Weights of a small masked spectrogram model.
Model: 1.53M parameters, log mel input, arch pvt, patch size [4, 4].
Training: adamw at rate 0.0025, 8200 steps, batches of 256.
Data: trained on drum patterns on synthesised drum kits, 26041 training examples, 80.6 epochs.
Rows from block 7 of a small masked spectrogram model, named by matrix and row number. Rows with one number belong to one neuron. Each number is 128 + 32 x the weight over its row's rms, rounded and kept within 0 to 255. All counts start at 0. Numbers have three digits each.
After each neuron's rows are labels from the 100 clips, of 14848, where the neuron reaches its largest size: "top examples" is what is common among them. Only what is clearly more common there than usual is listed. The data: drum patterns on synthesised drum kits.
# gate: MLP gate (model.blocks.7.mlp.gate.weight, 256x128), inputs 0-63
# fc1: MLP up (model.blocks.7.mlp.fc1.weight, 256x128), inputs 0-63
# fc2: MLP down (model.blocks.7.mlp.fc2.weight, 128x256, transposed), outputs 0-63

gate.110:181143148108144141148177170116091124149102135167086118094191175121106120120150109160110170117088166093096150129138187157069128150117140121137151085142091124157167175141130118134109179125057162
fc1.110:218134116090139085124077090143149111139150089138142089151099163088120120135126119157134164095149204091125126110103181129130069108092178177101119144111127123164124149101129141124135047091160144
fc2.110:176136123080115094124060099162137117127122099161132081155121171084118111095141110148119178072174182099150123118115188135091072124120153171103099159100110154159106150134134162121149037084147127
top examples: reverberation; text has "room"; text has "reverberant"; text has "noise"

gate.234:084094168082145130108083066156127096075120084166114119119130139146100108162161105129116151151203138167120141179157131127104122094114192111165154083131184145127092149108143124118114117097096161
fc1.234:076089157104120147130014148140108097100102116159111165158131102122149168163112125136116159150130115136115070158131112156128097161094128172099165115126077112108100151179142111195082141083103143
fc2.234:217082113139119112148195107138138145163104121089139101171149136145127080084147153126136073132143126126149164116082135100090171067137133056192082175134138146135152123070123182090210137170108116
top examples: thin (high-pass)

gate.145:156140093083137100112098120141144175135163175115201136113187180145104125108201127086120153112139154122168127105123159106089037120129151124107088081128129097111156109108137120100161137159188166
fc1.145:101196085119115138205147114067122162139092147100132147121123071084138176140118117137136151118111183119100105136143132169118059098149140190158139148128085122160098178115144151104177148138104114
fc2.145:141147186157102110073175151056133141086111195108078024118078152132149134107130149113115143138132188107125129131099138132069128125150152115106114101112149167125089084108104175115178071111085119
top examples: thin (high-pass); bossa nova

gate.12:123184090147151134136128179136195137153043153173110130090141123150128162111097098126106126086136093116060160136058175128134158121140164140162161116126087171128151143132119097107194158099107119
fc1.12:069132155092185105205110167089116132158126129162155085065083070130117136136181128122085138142146131140099088117130078138152073110160132082164139117120143129107118091143149123159210146132095110
fc2.12:155131121192141095178168076138177158162114104112119091137066154127159168104119162120116167139147102112141108079138131074115215123129152091112131128090070094160094112134108090121178117108121113
top examples: reverberation; text has "room"; text has "reverberant"; clap

gate.13:110092102125148109146196087102192085146169097158078140112146107149080085108117119105113084154205099136064155171090115097133133135107141187121113120139124155072125146149088191107171099107094158
fc1.13:138124117156111104149130110096146150087104096164080106141154122133100150166148127120148108142108117149118155164180142194137089132093127078076165184124146133125125141156113137150126118166137134
fc2.13:163107158079088131191066175133102174111160143108196068067081128126119134152087156151110128179086138143144122105139079124113156152127150111101128042128114112141113055144138003143105186113139127
top examples: clipping; text has "clipped"; text has "noise"

gate.75:079121198101153129070136103177106116075096077131181156092117152121115036115160118124133148166198106128120128158149083035151176085098164086133140125130180155110139189100144169108105129114097139
fc1.75:087148112097090085200174090106166114161035087159127104158125176119155113158130146118082122129101096137149149092121141098135112053038122062181129119131111094142128120139118126126109163108111115
fc2.75:143121061127153207116083109148138158144131095114146134177175146140101067124088120144164169211127171141178145126164164097092166143119104175078155142128176112103091103129116075102137159140102131
top examples: low tom

gate.204:139100146097145099155169127135161098109164085176069091136152162142079181137112157105078119101123166185102123172109143117106104125121108158115104067140118106129139126101147197151141122149087178
fc1.204:126132102129109161146111105133158164140103160116117075121108126183094070171110122121166152173110134114154196146127158134100178112135144089155150184139150164111151069164047083104177131135108084
fc2.204:111127120221123168112107068177134095095105128103083148139162156115131136103158085146192179169101134098140173138116118122126187092131146099137129149085156152133188152154083119094128085115114079
top examples: clipping; text has "clipped"; reverberation; text has "room"

gate.28:152142171104151116139079152191117114132092111109155126138122122136124126049175108110125135088078194161168137122137095138105152112130133132185086129143122117131127153144135118122170154146156157
fc1.28:095098104128155157144139124100167200134145179110124097088105149134116183107104141115089049125133132161117147163130098072097081138135174131129108107125168116055121110096106015130131090136091122
fc2.28:108144088127133124155216111076114203085139172136124103131143139166135100127182124135110053133105158099118107153193116126126085102148146123098140150186185145166156133088112136148125159201056097
top examples: low tom

gate.24:156103147103094135098145115178137113139131113121196145082117137138119118145118117147170077145095082122134118141118132142138152180110135066085158079141148137144135126095149104137103142122135184
fc1.24:138168047177120131114120132162171150117164169127060113084165138134145159086125110164131058169165128132132148126132198147176191092112120179119125138120151165170071172183099104134161089059100111
fc2.24:111100161159149135147141162153087044126074128163099091160148110142123100110123157155122154123135109166176167128161168117172095142141153069147137136135140170125164172135100111099090110076129124
top examples: clipping; text has "clipped"

gate.176:143127142131105151116110140135140146104095131099068156183093133181126152138181122167112124086137083147184126091133163165129153106062150118086136139138082126105073123083138096184090144155149086
fc1.176:121123132094093107131104164077115155135121144149096161169146132147125102161032131127081145096090143131131146158140100123119135120138131127135197090128099129178112116123076085136114193144108109
fc2.176:162102119054128098164116096118131140153142125190118179160127147141129131104077125129109069116129064117115117149108143087111067164106132125111097183103079100129105171086119139093062140158133139
top examples: clipping; text has "clipped"

gate.97:181192156183115138073170179134112178199099164095095100144147182124116115110107106135150200074113108092100165153137142201091178228120155090073120122141075160139190164101089114154148170111119127
fc1.97:099101138122150166093204088150152045135115114144098088162170142124120069090137096126152192105147132086100180150130109075125162132086161124143111162148153178117118151161078183132105130125154140
fc2.97:168114127148137099167087125079133164115155127083143139112174117124124184137180107125073084154104141184186136083154112134171111208092149104107132097079102114117155046149121033105118157118136128
top examples: reverberation; text has "room"; text has "reverberant"; rimshot